A small image classifier, trained from scratch: 4.78M parameters, adamw at rate 0.002.
Rows from block 5 of a small image classifier, named by matrix and row number. Rows with one number belong to one neuron. Each number is 128 + 32 x the weight over its row's rms, rounded and kept within 0 to 255. All counts start at 0. Numbers have three digits each.
After each neuron's rows are labels from the 100 images, of 14976, where the neuron reaches its highest value: "top examples" is what is common among them. Only what is clearly more common there than usual is listed. The data: simulated stained blood smears. In brackets: how many of the 100.
# fc1: MLP up (model.blocks.5.mlp.fc1.weight, 640x160), inputs 0-159
# fc2: MLP down (model.blocks.5.mlp.fc2.weight, 160x640, transposed), outputs 0-159

fc1.610:101150073132134158087120101153187196128173086146173107156141119150119151144160092096146170138120181135133090141129099104106161101188106127180131099136068132199095137167073077097153186124167113111113149103158104105138068172137094153148072177127102088135099161141149138155113135132052130103111091149150097149122136088131129094152111138111121134138119102153115160065123132119136124133212169140109121099138135088091094070130130120204160081111101110159073126129119043149166079108147061
fc2.610:120091159086171142091140153140124128100122164164135131133135166153098132082162142151161069130079093071150146105069129112123139145113060091114140137124120113131056108100127078113044168172128149163107122094081183133172112183132132131164153114128154105107094128125149100110140095107152141113122120112095110130088153176202172060152139166154124114125097143197134163101123089111151152114118177150110123074146098132095066137160084128081166000157112112138157110113097178146085110140137132
top examples: target cells (99); two lobes with orange grains (44)

fc1.482:136118140095149106166156138166183161113114134085104093098107092127144058105147090128143095077102173163110178164164119129136151130130078113116170101114132150204094123093092117093149091143110140145143232104127120131085123155158088107105089107124062144161183101160157151186097107186093173112157141124131105089117132132067162133089108183144139092171114144081101129132112127146070165170155128122177099110097132096118106067156105146111072094110129099090084088138127096099106081058183112
fc2.482:117119082191180102075062158133120156144122090126142150113179082145096080168125103192098133154179195175085109124116148152148071099137118129098169158129127110155123141157137107112169136162141178091105135139151063132151122129109076090160087138155142127151098139091107091166126132091110143157203117098107153142112155081150086083114122166074190143096139180165143162116207145132085104101131060060127115084131136107101124153110142136109084069145145142118101157184161120069110097098125121
top examples: crowded (78); discs (65)

fc1.363:068065149138188134122083116090134113113089092102133106136075131103099085175120120110138227170127191116188086124139152078146113150078187133140132145130123093149162204102124135125150153135122132127115068127140128115150156163147097109119111122156143156138153089126141188109153112128114174104101105142165145084132024170082131114120152097115055168108093097170091114101065139115127107159092153156108120118125159141110118178094129114096117096139095074114138071111135158103188151075190142
fc2.363:046163160081113149152096102127144095151188071092208107140024125148145084101147105128106191099147126171121139144135139145118013141122135095083111137139084087136121093096127134123146143100189193120135014098160108114079137124124108124101145087167098092133145123127116120121083136148102119160112097066109139120161136208129174096109123167115113134096121118134133110094116140099139153124176157150142117165139192138096129112098130152147128122118064145133154087102153123125150168147136116
top examples: target cells (92); two lobes with orange grains (34)

fc1.165:205140116160151156148157138129177172080176092136142076112144090139099106109082076159150088111150183121138149131190130117085148091116111138143154141185121138196097114149127146036137136142067132117168194132150091149152140120113111119130119187151092096130153119148105110137130108070165122150134082129174101165125173083167155114124127161121160132129067123087073066148133148134113145142220102141139123133087169141120140154141135140111133106055098112136105112151114068107130062067176075
fc2.165:113122083098108144174182158148148122132120093125138136103171160134125142144128141123146135108093136112099116135145169139121122138082075081140089145118129118065066124092163105132083214125181125191079089120110130108079112156130109122121155095154195143154105079167188153121141110176127130109103113152122122118116121174088159109080173064133064124177094126131123113090130134125152160135116178148115168127154158137082126048194166128130109007144138165129153089064103133144121159185164109
top examples: crowded (99); spiky cells (91)

fc1.411:123145128126088137145146142147109072115166150098045132124120118114192128077116143104118103125148174142103137157173117143098127134170138147165147096099138151131090075151140144118126068090143102164215143123103138125110138162107137146056097138124099151130115110140182158143143160148131131185136171135132127140159090127062167213140077151134181036141168135066119050206094127131101114140137117145121137181138118146078170146108160160140125076078132121042112144154108183161117121102126158
fc2.411:109095160136117133127134166149128092139098161074126123140073177093144134115083149092135129160073074076128138138060146122105140124044146105114121132111117098131039135128109078164114122119138095155128121084081169179126130166132147154095145121076162147082133123127149158117130136171106142117096119149083130123136110189107162103159154118159093124127144155219132129141121133104111104136119136140115125093133131108130110103138124110120126000178132119097163104091085208182071093137157156
top examples: crescents (69); two lobes with orange grains (61)

fc1.606:158121075194176112135111134125158158102145143139158127144089083163119121140181080171149137103139141141119148159138075130136120118164161148128144149145060138133100104130130118095094120181120217117107080105135067109130069137107130068150103081125117088138093108124053096159123068099204131149173093099159114075076138175173094118112153188100139126138117112150135165068111142157168169120174077102125111121135110148092147229136132162078118088096085122155118142129146070101111127106097102
fc2.606:094108129114082134106158126146115072118115149121102141079103205114138133095066155117103108140121100118168156124099152129120142137092128117115072134118170130144082096152127073121139146083159104187197103155101169169131172167119124189045138074114134138112142140149150157077175116152096098124073156087065148158118104208107177140175118138144108102110095113122076095182164096118134090155109167169107122108106114135137145096127145086123178037179133136092154136110110204176116117136159164
top examples: crowded (99); target cells (50)

fc1.367:147162088093149178154187125112153133080118161167131062146157135160163114081096107126084076086129059103100121105171147127118119136184076133113124121110070133169175087119106147139084106124116078064109160136147056138099075141059134153131116096207096111135083179122106100156130175120140132110192108085132131126109132130150165102192196154090149083117126133119174150158110163156136146154145110063109125171134118108130163095141151145160156161144122174111129184096099180172141078138139126
fc2.367:172114150126148158137107133150087156117103108106089140154163102086143124130082141092157118146113121111178096129152081124161229105138108166200183132130191145110147173125086109124157158136124104093093164104140130158145139124099112123129128184112139196194122122106127130157160135126186137115161153147109118163129135134159132138156141062155163132188111145087079140122114102179068095152014038142120122072119102109160123147128083142100162102154175157130109159111130182057132176150106131
top examples: crescents (99)

fc1.286:107105139072130134116133175117098111101096128145113120142111124135068094133160055120168196139155147169133156123148119150122137153103175108190065125119130178145150205078116155113173114125111161187094090186140144172158159159160142182158186014064164131112128139117110094116127165179108123103143090078142153105116064121123085105141137076072153145149094142126144148099127179121149101142147150110144126098087143090133142133171109175148118129092155166082137085116139173121169101094182112
fc2.286:090160070059085089144170126125126097159140136126160048131034107173144052105158129115135109120158178138147122146144120128102078185112162094130090120109140082122130108147091068181155060110132114158133108101147097149126125098122118147172159158095118125074133104188053159150120122097083104166126086081141153064157096107134152068127151187164082163103116117114132161101159083133113105090148097142117081152137163078076131135133150119122100119157095106126115120139138113103146088177195127
top examples: crowded (94); discs (80)

fc1.348:093101145101193137089191130133130160137077138117101155079072149127117126122155086166080241093140128115121180132079121140102082084116113105110118106086116138102160084163142093125150086109035072105119125167126096121109159163127170082101132110155119119061148045117121156080119154145108063099102127055165128102165135134122139120101135146160124126139132125114171174103148158118091169126167152195146104105210130097079154138104139121156177146110116148131122099119161163130118142108152090
fc2.348:081156134092104150136156135137034078128146073165165087128112127168164133130158110139117123119183149141108132160187111160202123106112138134155105119156126152094161116139126121129086202097103157145146082136134082178155159119176106142171134073088083116129128189106143125127138122150092128182163075078120145104124103149175132093134128113149101142130112116133131173134086171108039186165094179171091111158111103052102087121188122110149140077106125146139110105072099141055131163117173129
top examples: two lobes with orange grains (79); ovals (72)

fc1.239:171089143130087075095093112086132146122095146152126106178105097112111079169155134119157137109144184170116116167156140125145091193118072142182152115176180174097153165057117154104122145138119116129178087171143154111098151199149105123133139106086148115150083162127159190152131148151081105115149137071161154068101128137179065147172196081123131137081125113063104089137138187132133133193108105125071124180114181125179147102138125112151079124122103105130114152109089107118159164079101134
fc2.239:106124105085113085151106140132071159090181160126162088199117126154124121082153115118110099146142151164188165129149127104120114174133110116121077085068102061094109107129115080137198106110185128113123163102158104150123134154081080133124162106105137136064103121194134175145095105065119129153191084105153127160174125141106153088150146146148172198159171090098132117130175085144104107129120073116104078129080187095124091154096146122093146104172067110100138104078128156084121076145161113
top examples: discs (100); crowded (97)

fc1.399:110055070082198127133171129104049183128124132230140140155127159100154102148133069132047192125123120142177137083107135128098144117126123097124153137123073123063158104147119099143107156151167103082122099112149170128122134117131144063085120106108060140162130126130168166067190140153124161118141174157158091107119125127113157191142120148163170137128121144173082143167130129127118131147102124173097175056109092159105054108127151168109142111115094121136142170119091096108146083115117128
fc2.399:093124135096143150138131132083091060149104088201130118136161134130148157060098135109131175084120132166044140147119116121206109114127114162152152162124160140097131166112127134105087186077100112084144075131170138122099158129141127093118097094169145114187170145145141081131139069154219130164141167127098098076141081133137150177120085099109146045127131100157138166137110158098044163123122195073109121132131111137160159177157121136171119122089107168164125075103127125160163145111108136
top examples: two lobes with orange grains (69); target cells (46); ovals (44)

fc1.97:132132059089159185155157167049127131152122135151136160132037159146117085136143137184055104127127136203051090154117097151105097172100104150156140104164123108098152112142161062126110169117137144106138093081115154106164144102169124071098096091136104126188115136095100052154117091110068126160129131114087107134190146104158133129167130116134126171164078128082143149144121110138127116171137158112164072140117110136123122175086112136176077111155171109169064142089167132132137079136101129
fc2.97:093089111148094129182134108148172201154101136175143133169178160120118104127083132107061138119127126165088132141139137111168090153138111088156088137105131129131108184192097147123095149118159143154089163132143134080126157184118117101103119076128161125116103130145099148108157118111178043107134223120162137165193101193155137119130133174043133091143184114136146130066102168126158107218170095119153149113161104148180117183139100140140121150118084117146110123147129177193115128091150135
top examples: discs (96); crowded (93)

fc1.252:182155084137131182148193156161192149107161098164170094142173150134143127092132115117147133146144144103128116142150148103070133078131109153162088070172121123119095137181176102089128158147136118116158089154199126160137167142078090144114095124197118095122117142192124098145113096103151091122101085137180107180147185120144151110154088113138158146133092148155083073124092131083151103169201145179110168137105167162118157170159206160137161105093117117152108159156111085151113057127183120
fc2.252:094129144149128127075071132076112093189120122176148174119163090156091104147153183143093125156165186125085096086091121176139103087111095096118169115105145124150160148143114126170174152130152124102076149148134106121143137175141104077138131190132157165147085152088156109113143152110106160172179171139102150171123116084117097136120090085048152119069192160139147153112180149110055099075078086059106145110168146126107135102114124098176108120205174167099111141176137147123158145145127118
top examples: spiky cells (99); crowded (94)

fc1.571:132132150170173114167143117098136141146105153150137107123105109146143156189158171129136142182091128113152106224152122111123151112156137128115138090120158078191148147139170159056147111101154096132149084169168130117166109130144128151132104098184096141128109102129083077188142127164168118162097136117101077119101144132118045133129164051129101130124024152156113130146114090134138154188091126136113080084148142114128122171084133171153073127175162102156076189122126080122128136036104156
fc2.571:086143121123106062150104119122150059129092114129157130109139100165139159082131147102117178160159132129104129087161116119139149168135130106144069076061125159157101118085076165199144090117163170194129157118076113110085161187107127070128187162110117100155171178130142125102136144081176147112110156094147160146150128082116139107105179164137139114070119146121123072107154137153137095167177053129114126138105167106161074209120137134139222134103132128121133134125102096153078106099087177
top examples: teardrops (58); ovals (41)

fc1.201:115130134180149087157080155169074084140107085195120101166085180082160156109117158124154127092137133178150092176111105193163152084138082067093089176170093121191115135134099144061126138109200150169113072129124169102104126091107096118106087124154089076108111085115127121157122150141099124121154138105108151095118134129091068035133160127123098140101145112139101126181135085107133166167112126133134092137131202097153132175166144105174124139172097090155106158146109153101105066145111100
fc2.201:069110159106123117113103152173160093113121110109137195107125078093154146162098130155166147141107160104127147139116143148186103139161168075144131079062135137131115129099151126162160081111144138086144129139152171129161147117145135089071171088103170090156107120119145130110072107130127116164128095140127076173151147071172205148133159187074162197163143129102121105127149127138152167175135084118112157106093241133128187166191113095140176153089146089132105168148135162155089094095073140
top examples: target cells (88); two lobes with orange grains (35)

fc1.533:159093135140152119121133109091114171122064164184130157168113112187198111165171145131168145108107150150110113230150102122110088112174131123110152090090112114192132155116099134090120150127188127092148096176191143134135129171117124121090096088193081136125100165137069057175103121076138083150120139122141090087072126130131072161118145107169118142156093132123097117158073105143150132143121123127094099102114103151129100149088142135175054164153154124118034164122124075109124123114109176
fc2.533:136133118141102107155095114165116063131107102128131135070140110149144190112147126101090169136103105171097117075113110153143145132092093094138127108072149144174136083102083154160147087126177190157143083103096129119094183167123091100110174132124108116088114153104108135082173101127154170133108147151130149174155153097120142156129117163126146129046100135158129095140153132158094059177216026192095105130103138118196102148144138133160205077189151120165124138116140119159088129160100165
top examples: two lobes with orange grains (88); teardrops (59); ovals (37)

fc1.381:125138077147146174087131117153185203124180089150183094165143118156107166156143098111167168134119159122144098148132110104108169097175096117178122106148082126178090148153085089089138189155171111124118138095159093106131079165130085153142081176120099082133092159134138132132103127124082123101099082150159093158108141094141125085135133129112104147139104084164099160059113126117143127131206175148101118085131137102084102083132138128190157077105103105172091122117120026165158091126137047
fc2.381:107101158097165149088145159153140129111119151147129121133141172150118124086156137119162085126095093099130154108064149109122157139108071094126140124123109139147051111105133071102073153173145145161105130105069178144169097204133118127155153091132123142125094138134186102115142108144142147117148123100081119117097140184176186070167134162166144121118111163204124170104105097111127132127111179168119127071156108122081062132152101141099155000155113103136139119125072171168091087131134134
top examples: target cells (99); crowded (70); two lobes with orange grains (41)

fc1.466:136134134091091157150162107161134139100135138107128091160087171099177144107139093086146111121116124102172125209229097077082143159208137144180108102149157139147109123172124090100100121088153108140189118120147140107117138119129105176118068088098100142114140126169115153125077098193123136112088105148129096095113110148097110156130124137169102106148140113065114051177088099107142087171224144181111116138088106091111147118124123136178118094118144053144110100099098049153108105125149117
fc2.466:146118087117092141157102165081116122137132135151137099141102094172134161144113086141106186125151124100116106081159112147128108156029115109140140124096114075124065141066131181152137123121153188198084128142044109150138102122116126094150169114118158138133148153093133185075153094181125111148158130120118159102157095139156152110110183139108082164111163170089094118060124130181079153151176133108178155182088185090108134138123116136141123014100090136144167123132127120119166181094133155
top examples: spiky cells (79); two lobes with orange grains (40)

fc1.609:146141056152090112164167144184133148078153130197128092084099129155201083090095136154068099100146134118147101138156138178161159105191154081082102133106140112168178101115110162080081096159135105080103111104190051132143099156075145150117082168205111179145137152132089134109151152122156142140138122176156145135163153149110151144065181118156135069135100157095136140094090152143137134109110111164156156115141090154128099105131167113134172134193130146179095171135108099156085112107122095
fc2.609:114057255098181156121103134119086158140110103133072175120172111120120147129117137119181142087106090126151116163126132160168187124119104162111138130150122155143151106118123147139126212105108130103138124096200139122176135154178090070113157110164103184169143147134139113129132101119182173101162209130117100181095095053140129149161117042092172133136110126074107131149078140122077102113097158143111122150109096153148139163122119138162142115130150125098173151050113141151092127138111145
top examples: teardrops (62); ovals (32)

fc1.134:163202108152163102162129130158121133105156139133086124148175079107101093085156118147113068121135142174071183140152099148115132129152140122178161062129125169137109140150136137113148089177107175125146122095158038142072162140124112146092127131188099120148102056137105084187147106148175161177139171163176107156102200117085129129135101126134174096164105129099146066124080172175086160123147093112115151187165136175084174171162154164098150112108143143110102152146124132131068123106159164
fc2.134:120042118159112175120148136135129136118149169159128131061084168161128148138126099181115217099131105102186148140056076145123108122087164162087138210118112059125138112105157088106066119098152162154151119143085122169144107105069145121131159081110159137132143131133096181076187169130147118123157097115094134134088061162163150126154169164139103155138109122195138138113161100121148148135116133134157120088119163160123098126126108103083196137110084132121238138128114174115136155120119158
top examples: crescents (100)

fc1.428:210186095140142149137154136149178142103160070131132115141143098125103112125111097163124095131159199113093131130204139103093121093130112121165131100169135162170089114148131130052128149137097142115167159123173086151124138133114079117106099185169100092134129127166095087150112078106157129153118101113185112147111184123131138126110112173096152134128064135060086058127126143117116130139217104126108148158109173146112185153138167148136102106059124113138053123132105074118158056091180078
fc2.428:130123066093105166141173190118152113152166095190156135096191148153123138148190137130109146142131144094092084098141150150101098110054089097161102150123134102084058122124159101115102195117169098139083114137126103144120141152090086120138156167170180156152103114157188110106166119176116120131104119167114134158150127121096193119105153060104081141153133152126108094085152138113117139127120147149118189129142181146064151079169177126170112010120151179128160113122092138123138138160174103
top examples: spiky cells (100); crowded (100)

fc1.358:105089113127141141105120159138117122123107175133098124173036117169116034119107147115134200160151118172148178124100167075117089092138189130123097101160111119147142176142141128104119109149057111092101106187111113097134168146142157117137119082144145109136132128151148156084142179154109085122142105141147153071172140134114172127078170141071080142116100121156102160060149141192068167178131156205131187128132125119090112111156144121071165132135127144093152069134121095130198068137141111
fc2.358:097125205089122176113106113134050039112110099160152116115087098186103088149133117122125180094104145168121114136128153132139113151137142149153143129122145138083144155130166158122136229071165111147146104073150123170096149130174117139130114050142108145125084107146089145080080130149158088162121127055102098081123127163144145059126133141109112169124125123075085135101091165115091146138100137177095082135088129147121181132069111154131124112097121129120177046109166133128127156085190087
top examples: ovals (44)

fc1.130:168185130135124123147142141145105093104157125124054127110173095117170121061163143120115075105146144151089157136165103165099136123183130145165143089125135188154087088163111181101144076123114117124170144122144108122111142141107125130096144150183077132130120088143147106140161137151146150179137163170140139133140159060071149194117082143131159044147146147072137073187095152173092132122156112128126150179146113163056170147108143180135137068086150137049091163166112150132100087067144159
fc2.130:123079132143115158126149144150139106106128171073109118090066176136141144092123120138141170134103068096137147142048089143085109127062164116078136177115092073106096124124152089146080091121131138162145094113067132175133098159105183168091146088102182135098110109139100190122160163165142134142138122141094123130119098179139153111160165134161102130152148146235172149134136139106140148133116111136116126085143142149111099121138139118080173034154120123113211103107090211154058127145139148
top examples: crescents (99); two lobes with orange grains (84)

fc1.634:197176102116136127159117113147135100130175089140113133140056085152127160152122120144121165136154182083113107127228107103129134098143120134155104134182106165161071080140126162107115148112123103126122148114151135120131087117147108105152068134108105092115112121148082077089141102109157116178131104076169108130107100132155105172074146195094137118116112114014113068123128089133148130107186111123118143194107143131081192148093136151122096063072116111117094140118124099117185086082126052
fc2.634:125145068106126134193157140123121084164136075161131138091148110115164134194154150090094124116139141117083096147170132115144121101085141124132097101128147099112087165126107126148168160090159039104108154160167130117098141115126065126132100209144123116143133134168152131148141146174073130154081150156135106113156120067048139127062152071142089133184184124071114089134155101131121108155115134136152123178109153121111147065171172090171116000144155152119123124131115142133190115129149120
top examples: discs (100); crowded (88); two lobes with orange grains (64)

fc1.264:101106116166079187087150130100122109098166155171149138112201148140101103097070148165097101139175107142143119139114157159092096128157119139157129118085161091143107145144192072093118163099147141148192127190124105164124192137087075177086146140211151110165119165133087146122138107114072111122094148147115167209123153107140146104205059085113137129126067127139082049155136147116143092150139167113136119116121170161104147114096122078174169110122123139113136188139133140125113135142180177
fc2.264:149173150119133057119130127179138107146090087138095142119123133067044119190153171127101135138092122130107155106131158102152165129080151099108125116148112201193102127182053082136162129142128088039132190056126130127102104108146094151108094163081068135118142085140167103148192163132056187139134140125122107132095171106084132158099098177135155086138154111102120091121148125155121149135084094112111111149131121120139146069144120123078119076156140149095112117127082175120119061097152114
top examples: small spheres (54)

fc1.56:172200193137100116098110103115119094167173146150142136090192149131139172105083146141134082088136115114164141154155193125134135169121159086131142145105129175196182152114127166155073141117149082111191159111136095183147108106090099144150076179124129137126092082076178111141103093173127183087137122155144104130090079069150166127162120207170134145150183118136091123131099164160192119114116068131086158091143135132148141095173158149141138125128132129069124110087097104121182119145116073
fc2.56:180120134134161142130146159135118163131162146138106166159163121087117166123151138136124073183053154143144134153072115106103162141094138168153147121058122177136147091102124123116215150101117129120111172084150121118133155077170121085170143162184119100151219159145119105157043219071099157106127095128070158088118108137171146167163157102141139125127144135104126100110109103119056117111078100081171123107107138137114118123114168162129103128172128110101128166117129106089159210125099188
top examples: discs (91)

fc1.622:127127136194161095128135075119077093095073133081146089117052132090122084154136097148166234172119154162141147145126138097095093130089183099147094104175119096134167157097123121097181056101084146150116124193146144151135170158178134153142171091147132115114132123126126185124134185126133107112140120088153085083175098136102119112151166093109097133145060163121123144006121147095118143115123164121143097127145119144099154074099132141116117130147145070072157129102107135141131083089125106
fc2.622:058146126057131168131099118164073102164164094115188099108075135109093076116111118134113158137161168151179074138156148096096101134110157095124095115101085127162145128091115117175132138140130214132163082121133131180103110101156102117168146115085128094110129106126105134120106178164062124171119062059133150090157088143136123073117150168184108193093087120095113119093085129107104145126118174185155117139103150114062135149086124129134148106087106119139168053097194137100107140117180123
top examples: crescents (60); discs (38)

fc1.386:143132136179157106187150165114108131123132109173117145114113140142216179164198177147194173118129128197146071181179123147096135143121126191159075111126127088174155125122124102068133113168164104116176134172183137143159109137132068083092127085153113116164051118123141089192151125114169130121142088118155075139122138099163072113159150076165155105145096151120110112127118127106154163158092123087092094089154118116162108161109122121190081132190134123099106168140119094135087108098087134
fc2.386:094117111088123067085123100113154101130117143108139112120130071139132127104159120116128168149106142120110129114138139149119141107126107098100093076134134151197114090076094126176155074160178131181146115078102066090072169151110122083076197163141166112118162175167124119113152139115168158135148172131154159141161126070140169168115167138171122098080105147149141098129160113176157065156189040140120178100107131108180084163136182105142192131131136124160134139048160111148105120113069181
top examples: teardrops (48); ovals (39); band-shaped nucleus (35)

fc1.316:176149122125192114155143151136118117137156126120063145098161060180145097095169144118093083098138120152086147101118127186153128109125103131116143104115073177143087096163143183094153088157160124109106126132128105135120088136126135065144122112182071127140106097139151081158151144125163141183158174125143120086151137083115175150101141174126177057166138166114137122131098119183100165108105111123139128163155128161056151153145134190092081065092125162051098198154138175124116077059094157
fc2.316:096112128100088128146137136155133155119123187131083141076127128118134126086143099150119183161128085137142129115111098149103116186059154130125142174082104095110080161109189086140136149138139171172135125102065137125128103070109140165157184093119137133086127076089136190124210186131099114140173156139095124149153119141130142154143096144167067146126144124162145150087156141177155160148159146138165134134135134118117109098147128128090200026190130148133222142153130202109092177129110175
top examples: crescents (100); two lobes with orange grains (62)

fc1.401:066060053151128147096160106103163174132131126146154109115140200146119172138106114111158195098114102142174160166085108147150142140173144159110100117111154126134080161121089092092133175123124105165167127127126104154124152195099137140102183132135126134178138157177126197111086107147125097061094072136102148133080115135152141056156184091089078144179041097166090139141124119107130122183159140124150112058116122123099071082164139093151139086106127073141135097094140086142130129145139121
fc2.401:177175181052119105173143153143119093112121127172090151139104103084123106097130155116098091180095126103090131145156154107150121106054116096164154116094137071130061128085167132121119140116160116117101124093115179143091163111147098109099101151173149139125132111135146094142202115147115180152131200133133078146121132119066156188084082098185127137146148174088131087098120110138100127116100132150095184163179172112125159122141119107110129000163123175128143112088100155141107116105159164
top examples: target cells (85)

fc1.76:153112062128125086118140189124145188111153086205106097149193143179171170098173156073118118109160092135150111122147119179127121200147040122121102086124129137162195064135104184150101110178162112084144116122139161148118070124099111115076125123158091120130120096133093081083100118145122175127147159114155145176064124112101101110135160156129169153115140139115054105165092158187088114153125139097127092166102106146137078124125171104165115113156113119142130219104113099160126129133136134
fc2.76:150115158129201134168107133144116117104114140129115166164172086119119168131132163085137108171081105196149121107095077143224166134176140167161136105076141159148146119097080139167121140072121134114160177112175160140161167158115097072108179161148125176139116129204107113123159128080218125075097173182134104139151122086075123122168102094093127119148129145088117086123140122155074085117118055119151126071110122102177125171137122168100107135174114126144109138074099145094122130111081154
top examples: spiky cells (57)

fc1.236:130084087115104127185142146149081134111101108125108116143090108139167129121143132130137094145121162200112158173110164102152175127125147091141115117175128097208117173107130052109158099113144043088108098127234091139141131143147161109097209091122091094098098108182113102097203124069135103104119127136165125060132090089117124108122190119118125093075107154180134165097174197085125164150149123175112153098149136140108088152080115150105138149133139146114133120151135137167114113075124171
fc2.236:108170170130125122146133128112059023137128088170145069137096119164108164065112168126167170103169148141123089104121143069177138140141168123185098153089167175077118127079091111130137183140125160161149132168102109148146159147182066092134130125098141129182109113122110134116124174142162116077113127130108157090137091148136115080092142104180103075116124146088127121086121149133071144128099166189131166144127118110191099157117101132147149139041131142106135088096174139064113135050128112
top examples: crescents (80)

fc1.522:185151087170172150162156134129176155110174101157111114105155093171119129060142088167145138103142175116100158141168106156115106072112098132145154120168118135165069096121151155051126122131082151138151162135155067169123158121108096076111130157189099109157156099148095103139153100092175129168148107157172108159109178082144145173126106148120141128182064146074100069122097151142096186135185090121142163179116168169106162154144147160078130072060101128102100129149137101096115095077152102
fc2.522:094106088130067171191183172143136123109122110071112147084123130109165119149137113135130143109104182108092125155129140144092076128063105078146130133085149057091119129083174104120071156068204125214114133129066114097085104141110072102133146110131188155120120072164191184101165135159098142137150127180092131105150106141109178138061168114105057127164140161156119117092136127145139154166125131136140152128126172121092124095180137139121120042160140148119154093107101163115143129148143120
top examples: spiky cells (100); crowded (93)

fc1.78:163112061117116148115167163094129121136153084161077116162138163132111137151134116126109105111090126125153080109203029117151135175098054129138116147088158124107118186132088113102138112152173128045154077146095085107102081148101010130047112122094134148121116142081066091137096086142128103154095123121105152147186135142134137122132103135136155165156166095121159130160115086129080112164094101076150155119128158088159127112122113136102139123148159109146069149160171094101102174133075117
fc2.78:124063099088171133146121130104102093132077161140094084107188129122159129114142139109126118175126115221072138176181154142124109140149124121119145103121137166093172180126128134123141102095187125155116107106118115103129123209127131053044155106184121100105171153148115131165146093110135102086181189147095075172139104095165157148176096120083116125176131093150140164113160133129120093151181114112117110147121136185179136195137078131085152097180101065136108132076103112131151114126074162
top examples: spiky cells (69)

fc1.193:133107096164158161091127132144197205106150109177198077163115130154095155169144083139166183130129131133146125169106123105111136124177132138131121112146058129178098143191098073076110178162134135081106108116167114104150072146105082142141103144118102091128104152130066119151111121099103126098124057130156099150095167137183118090144132144127147151139114096184098173095116148134161154130223126144120114079110124108102088150145130121152138084108091100192095125116123019122132106118124067
fc2.193:114121159107109143093153142135142113116109171170095128117139192100115119084127139121129125151084098107127173112066115139100153147088112105122135110115135134150018115126131044117112149137144151159159122105092165162135148192116109174095153107124134129118123139157172139097172123166104128137104157139084119152114128200117174124190087126140125101143113149192130144137122134109117118150118179156096152076168115152110094101150129115114181000165125131099147123121093200194107128144136170
top examples: target cells (98); crowded (96)

fc1.405:062079098147080186097161129097129117110183151121116129086166143158131114085106124139111117127163135154153116160125155181102104131205141134140145131087169095151085128105143122079132121074125088186196157183104108152123168143104122163089173167186161153162141169143122186113112134112071105119092143160104195174141121089116177129192094078111110101126097136126074038187127158108116093148156148120166121095107157135078107088092130092191147084101126101089139129126137122128123123120175170
fc2.405:184168164120134062147148135181118102123096105107076154149088138051069112153147177132127077146070119093104170131136162083141148135054126093122113125140124160171072118157095091150108133146136136114129164067113138132094122113155115142106088129091110117105119098139129075132179098145116174129112146106121083114085159153109139142110120181161160076146110105102151088127126097141142142123084107125078128146158125126131168107151132113050127000180136162093111111098072197141102069122145122
top examples: small spheres (61)

fc1.35:066089072074120165112109166129174151149181110187145126129107156183145169162165142117151176143125113174155093180151101169177086106134091113136083099104091119105141121139069139085093165113197142136158110100122074072079155101088078136175081097172100134114185088120096074176144090093146148134142111145142072156143157184149133134109125108122106128131150176062101109153102114121086132141075065164112122093103142124129177178158116123148122118158130050145115167139125101119136163131130167
fc2.35:154099151105121158140119064079159108130095158163097134154183104125168125134133127101115194126108138217130118114110101179136125099159135186095170115114146092134111104162141087121112149161120128160094103072142128134104163138112157121067172076136126123142072155149107129108066083127156144140113181124143111149149131072105186123121098134074115169122146076121165164205152123160127128124214112123110112105105142144144121148180099168128141138146098083076083153026058159167123074136078141
top examples: two lobes with orange grains (67); target cells (47); spiky cells (36)

fc1.99:155153131108151126171172176131178129174143109183084129090138149110168095154108151094147164136131092118109129119157186116136105072079142124125113082195151143131103148110161161118146117111161054118096164158134147191099152105054125095128190112195091175140166151209166079107164166099090143106159109106097151118168090134098131128090154095165123163165101167107123100153123086083083107176133158158154125147123209126118105075165179181140105104102167108108150109135121152135139094083166117
fc2.99:179150160108092175156180151178099114082171134138122131172133142106141136076018178143140160165105087091155124170146126069083128142110121122186065129116122157114181095159180112119055185129174133177136087104100159130109120106074137180075139100143151113055114118146100156092135098064130094113067105122144108176153126168148138146134073140147095136124090083152134130143105092131177123105089183183068138153143161124149154148129132154131161150135116128158106145092093119161109122163114126
top examples: ovals (33)